config.yaml
model: "audio frame classifier"
dataset: "melodies that start on their tonic, played by one synthesised instrument"
train_examples: 26041
time_shift_ms: 50
n_mels: 64
hop_length: 160
input: "log_mel"
spec_augment: false
win_length: 512
num_classes: 72
output_stride: 2
arch: "conformer"
norm: "layernorm"
activation: "geglu"
mlp_ratio: 4
head_dim: 64
fused_qkv: false
qk_norm: true
dropout: 0.1
inner_norm: false
moe: "soft"
num_experts: 8
moe_every: 2
expert_mlp_ratio: 0.5
slots_per_expert: 1
shared_expert: true
subsampling: 2
layers: 8
width: 192
positions: "sincos"
kernel_size: 15
residual_init: "scaled_by_depth"
optimizer: "muon"
muon_scale: "match_rms_adamw"
lr: 0.0046
momentum: 0.98
nesterov: true
orthogonalizer: "newton_schulz_5"
adamw_lr_other_params: 0.00083
grad_clip: 5.0
l1_shrink: 0.03
steps: 10100
batch_size: 128
epochs: 49.6
lr_schedule: "cosine"
final_lr_fraction: 0
warmup_steps: 200
weight_decay: 0.03
adamw_weight_decay_other_params: 0
Rows from block 3 of a small audio frame classifier, named by matrix and row number. Rows with one number within an expert belong to one neuron, the router's apart. Each number is 128 + 24 x the weight over its row's rms, rounded and kept within 0 to 255. All counts start at 0. Numbers have three digits each.
Before each expert's rows are labels from the 100 clips, of 14976, where the router gives the expert most weight on average: "lies over" is the class under the peak. Only what is clearly more common there than usual is listed. The data: melodies that start on their tonic, played by one synthesised instrument. In brackets: how many of the 100.
# router: slot weights (model.blocks.3.mlp.router.weight, 8x192, trained with AdamW), inputs 96-191
# gate: expert gate (model.blocks.3.mlp.gate, 8x96x192), inputs 96-191
# up: expert up (model.blocks.3.mlp.up, 8x96x192), inputs 96-191
# down: expert down (model.blocks.3.mlp.down, 8x192x96, transposed), outputs 96-191

# expert 2
lies over: no note (76)
router.2:120135116149156165093137112101144152109140113135159098088137122168147136140163143171106112118135105100190124136121140182157109098145087141100129165139104111123130110115155138128100138090132110080133122129146101151100164127124106158135147106086150133145126140146143100114130115124124142092
gate.26:129150133104126128128132128133147129127147123110130059129127125133125084108124122117120141187119120129128124122128068122162129122144156125119126129191147127126085134128130124128087112118239116128149125123187169127152144120101120158124096125134159131126137121158144128110155092119128151113
up.26:128127123082130128127134125129139128112138113129136128123129123119127117131128121133090137151125111126120103126127106120169119128127173128128124123219155127128085128128140140128108132091225126141125144127162168128157172076119085136138130131133173129133126131171155134118188109114177169121
down.26:129143149128136111114120134088139126169121132127131140127120124179111117128100122222133175209140125082158155137123129128136127123121159128141124141099127128153123101126107142125128128101136126117142129119126165127132128255119129126219128127147135134137146123103130128109103127113081129131
gate.31:128128146183128149129123106124167065128128117160229126126118131124128142128189137129129108134130131127127114079139128125109126128091097150128133128129127127128126128120128120128129137115144130166120128128093126129126117169115131183129214118115142113142176125138080148130126137128128187161
up.31:128133127149123157129129136126128093123128125155189127125125129128141127128194131135127095130136123116129128095129129124105126128096044128128133128132130125111114128120128130137129130119141128174118128118116131130098092176102128220155172102120142066128160126134129129127128137136133223165
down.31:135128128129128129025141128140128128128062166123120129111127130135128158131099107112166127157095132131015136147127126128128126125127133128134162128134093072128088109115121128128104132124146129134145127183137096129143127126128131128128116128117129147128125125128141195155182138106129123135
gate.35:127105128125133129125128089170128080128128121140128134174132089118124123132127127145126098126054124116120081117129045108130128150101173128118128123130129180126112129149128133128129137130133124131059131128122197147157128127108118135142141133129128134173125128136127166153197128049120166145
up.35:141138127133123127128128159090127190129129151114127127098123156128132137120129132098134135129188170139129128128128221128125137128137087128135136136125128097129148127102128116127127121128115131125172086131135017120075129130140150116126122114110124125108128128129121080101099137195139067094
down.35:129046126121129137139129089128125129126129118148128128112082129105126107130128102106102128111054127102129126133129120105134122127110177128166067144135128116128128128130128155156131129137149137143100128158135227113115122126107137120124128150127128123128129126129104194129116128117142149129
gate.36:127128125124136129127138086173128103130137059130202141123085130130128160098162126093129127127126129140139075153128098124168155125130122124092101105054130129110173128126185037128131128157165151124128131158128132131124160155150128142092129132139127138147128129123130130131095110126104132114
up.36:129128122129149128134105144129141148128109156149129112151181136128128087151124136192129132076126125099109128118130148133070116147076134142190161164172118127135124128128076203125116129088066124130123087127129130131157115037128144105125126128109132132121128128139120145127160139123135118188
down.36:130128133125138128146135128137126147129126099103089127126132171124082160164128131132114160136138123204132045089126129112127138127118115107124136134092128136138114152023121069110109115114125137134158152106123100120135126098130122135132160130133154129122144121123130105087118128129126119147

# expert 1
lies over: no note (100)
router.1:105105106106132128131101135134144126151102138146102164151128109090124106112105121109152122110107107172140103092140110091069145152096181145126147126126144134122129132093099147168155148129097174153122128122090162117123108084145165120145170175155135169142133122091145163132092150133176147132
gate.14:113134122126099128110099159070105128130129128194114092113126122111123143128137129153046120131178131114127145143092137109136128111110134130061167131129129130133124134107121159123128137152057204124130194128127126111095113124169091132169127126152110148134124132128112129142129142126161122084
up.14:168119132130151129145161101175145130126126127095156152148125131135129123124115128113204137124087129139128112117163116142124128142153123128195093125125127124108133121140139094136130119110202067131125067128129127142129146129093164128087129128074135059119133123128140127115126112128107139160
down.14:127071132136121130147130127124134122126122129144082127146115141119095125129126102097142136088123126119135118104113130125127122140107181097113128115132134106177128127104077158143178118128137132126128168141116159118130128079127100118135124136128170130113147124100129138132127130131129120107
gate.16:130126128131122086015131145141116129175148098113130125114129069106132140111100126128126131133134128129128131134112133128132129107189144123130101124127130108098210125135133121124129132126132128048157135130215124135135139151135140129113131127136125127131143128146120079128061134138130137103
up.16:125128128124117145143134126124122135092119163138131127162128163148129114134176130129121095098117123124125130122142127155105121199089123165127147127114127156147077139126135130129123129126117127172034107115115118128127119116130095114140101128112128127126113128089157131129190127118128121153
down.16:134123192128137134112131105197131131122125124075047128128103104128118110133127128113128112125095095131126121143126112124129129130130171126161127170128203128132128128104130111128146116132128138048123141158139132106118129106218133134125127128126129128177128125195125172128141128125159114109
gate.17:128128128128128128128128128128033004128128128128128128128128128128128128128128128128128128128128128128128128128128128128147128128128128128128128128128128128128128128000128128128128128128128128128128128128128128128128128128128128132128128128128128128128128128128128128128128128128128063128
up.17:128128128128062065128128128128134128128128128128128128128128128128128128128128128128128128128128128128128128128128128128128128128128128128128128128128128128128128128128128128128128128128128128128128128128128128128128128128128128128128128128255128128128128128128128128128128128128128128128
down.17:128128128128128128128128128128128128128128128128128128128128128128064128128128128128128210128128128128128128128128128128128128128128128128128170128128128000128128128128128128128128128128128128128128128128128128128128128128128128128056128128128128128128128128128128128128128128128128128128
gate.18:140135128132255114124130131142107108127120131118094104095100128139124127124132132151128124174128111137141128130191109045128130105134151129124126213128104095139125100080127134154128141153158133115119128127147138127134201129122127161130128125125129129135117076124109138128127164121135122147
up.18:089129128113062146170128129115133138128129131143155131128126129116128129127119124080093152090132153101113153120026146245128144128123120128151132083128128195124145175107129130128146131085122128141130125142081130128123036113151131078128124142132112125108154133126132124150154109129126163111
down.18:134131173181111087128119141128116117080105120107088127128145130140173129129079128114130129100147128141140139182200136107128145129138141128145132138040136095164145128105129133110143141134145135120099132142116185084130128151171126126138127128129129121161108150125133152161115143128116065138

# expert 0
lies over: D5 (68)
router.0:112119075143118160152113122189151099105136094142088143167105145123137093148106156132144099124098114154124147115150121109135097133135156144120133119119144160166147144097130122126117142132105164158162120123105193089138098132166129144103104176136168149162105141089137174137136135100185097174
gate.24:131105128118107135122117136159126128128133128118150128063120120130125173142167143150138129177126128131090127024126094135073128162121128140117131128117108165119097145129128128121139126118130109129124130116128138194162105125097145112132141133130161112151154198139128186148125123143128128126
up.24:128068126129130144119130128165120131131134128136147143089098114144126181139175143149137126165122128131092128059122103129099128184114119138110158122110099132120062128119141125128125128117156114097098141103121154183150118128108113094128137135132157134135136166138141211134128112140135169115
down.24:134132119130126055147136128129075137130138141129123135124160145128145128090129113127129131130141148160113126132111125130140120122127119111130138116123097132029085142081157127186161128139100133148128169113121109130097128121137213154126126144119157110133150129117106118128155128131125132132
gate.25:128128128128128128128128128128128128128128128128128128000128128128128128128128128128128128128128128128128128128128128128128128128128128128128128128128128128128128128128128128128128128128128128128128128128082128128128128128128128128128128128128128128128128128128128128128128168128128128128
up.25:128128128128128128128128128128128128128128128128128128128128128128128128128128128128128128128128128128128128065128128128128128128128128128128128128128128015128128128128128128128128128128128128128128128128128128128128128128128128128128128128128128128128128128128128128128128128128128128128
down.25:128128128128128128128128128128128128128128128128128128128128128128128128128128128128255128128128128128128128128128128128128128128128128128128128128128128128001128128128128128128128128128128128128128128128128128128128128128128128128128128128128128128128128128128128128128128128128128128128
gate.27:128128128128128128128128128128128128128128128128128128128128128128128128128128128128128128125128128128128128128128128128128128128128128128128128128128128128255128128128128128128128128128128128128128128128128128128128128128128128128128128128128128128128128128128128128128128128128128128128
up.27:128128128128128128128128128128128128128128128128128128128128128128128128128199128128128128225128128128128128128128128128128128128025128128128128128128128128128128128128128128128128128128128128128128128128128128000128128128128128128128128128128128128128128128128128128128128128128128128128
down.27:128128128128128128128128128128128128128128128128128128128128128128128128128128128128128128128128128128128128128128128128128128128128128128128128128128128128128128128128128128128128128128128128128128128128128128000128128128128128128128128128128128128128128128128128128128128128128128128128
gate.29:128128103126136150105127128197129135131119130111129152132127128133130137127133138128106128131141125128154129100116128140150138083145123128135087125115152132127155128144090121128128041127181120042128124130128126128128137130128128125026108125132102185128151144125128087103123117128116125116
up.29:128134130119152132080126128134102147128129128122128172128128128128128128123131125131128128131134127123128105121121128183128129124134122128136128123093122128129128128128128121128125127158128115138078147130127124131127154127131128131126024128121122118127126129165124128128128128130102128128
down.29:128149125099117188176128132128128137128123116125178128149126113123103153118134128117128117125134129134183128127128133128031128133120121147123128125113129122090128100156128114128148112129142117128128132132146128210131137128200114128128117128128128115128128128128117127161100128153127151126

# expert 5
lies over: F#3 (64)
router.5:141095134138116142151133099161121092131113115122140136127120147086152130172085133121139129134118130110097116123183142127134131108107149149113118135131150127153187091143080170130121126135116141129104148090125157108128141109125166089110108127114156166130136091072142158142134166155122147152
gate.16:129127121131127109120128126130125125142126117133128120098204089141212130019088112140119107165099127128144080153127128138109110123125125128176167141130130132085116151128199128121127138168094175132116123133125185115128101137128163128199192135127126131129126145157130157097129128125127128128
up.16:121139138139129140128115103120131134120125137128123136148075133125091116255151128118118160038145126121121160114145123122155146141131130128074111089127128121197127123123108127134135107085176109117112167118140078128127157114127123126100050125128127181129128115080144103126133136128132129132
down.16:125124101138095104127142129191119148135109138134151139242123114130155134127120053123133121088130136147130128129082146153119131130120192138126128126127166129081133129127140072103157134126103118125101129148122144140135098081127184116230128138125131045119129157121143136138127122118131147140
gate.17:128112130109107131108168126128080124112146134128169098104134057124128140125142160131123126128136127163202132154125130127152128130166106136149107129125141100068132129117151120132127125183140128126141137133129112127099141149133158134118112129116143131134137128132128129128115134214147162126
up.17:128139128150135125133091136129168136143097130128122159143115194133128073127126089105142131100124128110076118102132125127095128120079156120107153127128118162174121128142121133119128136055121128129126118120127130128130111103124097128139143125138118124121128103122130127127135129061096107134
down.17:128104118105131128149071125183200128130136081136138146138113160085073128144138129128128130000062129133121129096083145135133127129128128128130127128129170130146162133128136135140136159123128127130128134122129128135161126099128148120123161125129128139126139073132129140130129138135136125192
gate.18:128128129120148109089128128126131201127136124128145126128130127150105127193156108124127137120151092126135128132113128160127129124089149128138104125093106133130122131128121128128136136130135074127129143060131126129127141183128128128091114138117144118112129132128065123134102127144129128128
up.18:117044120123128124160156128117135219102135126135162127191123143128100124142170111097127121178119091126126148126118130134122129128128145143125079163119128197128104118151107093123126128127149085122120126128128114205148126162135118066112127111129129073112160128108126141217122122130116128134
down.18:142125186132116153150119121117066113163128104118174138037143119190149101095148141116131137093125119089145083148135128127122126128141128130135103124140124106182127134128100159154141116127123129143163100164131182157129125129128157149092123128119135105117141157124085130097128134158104140128
gate.20:130123128132125125127206145169126139139124138121149125105115128124113107160142129137176166150103128131094126142134125096137143118153118097125146131129127078122126136128127119123163108079171145084120168119128111122166124121129116169128104126133118132120130113134128122122130133113136166138
up.20:118128128148123139123225129142130126186127116160128009108132122121127109157129155139100141153120129140127128130128128137114124126108154126097156129127112110128124105118128126135207100129129230127117135126110155129137128138130124126143143148127130128133128118127126128116137140095132209130
down.20:144128137128127131132080129108123125103156163114129175195129136140128156128128074120126128131129129123131136058100126108141149143124129127126121128130141115135122161188129096131084185088128087126143128121144106134126140129133131130125121119119129094132088151124124129154125101118129020064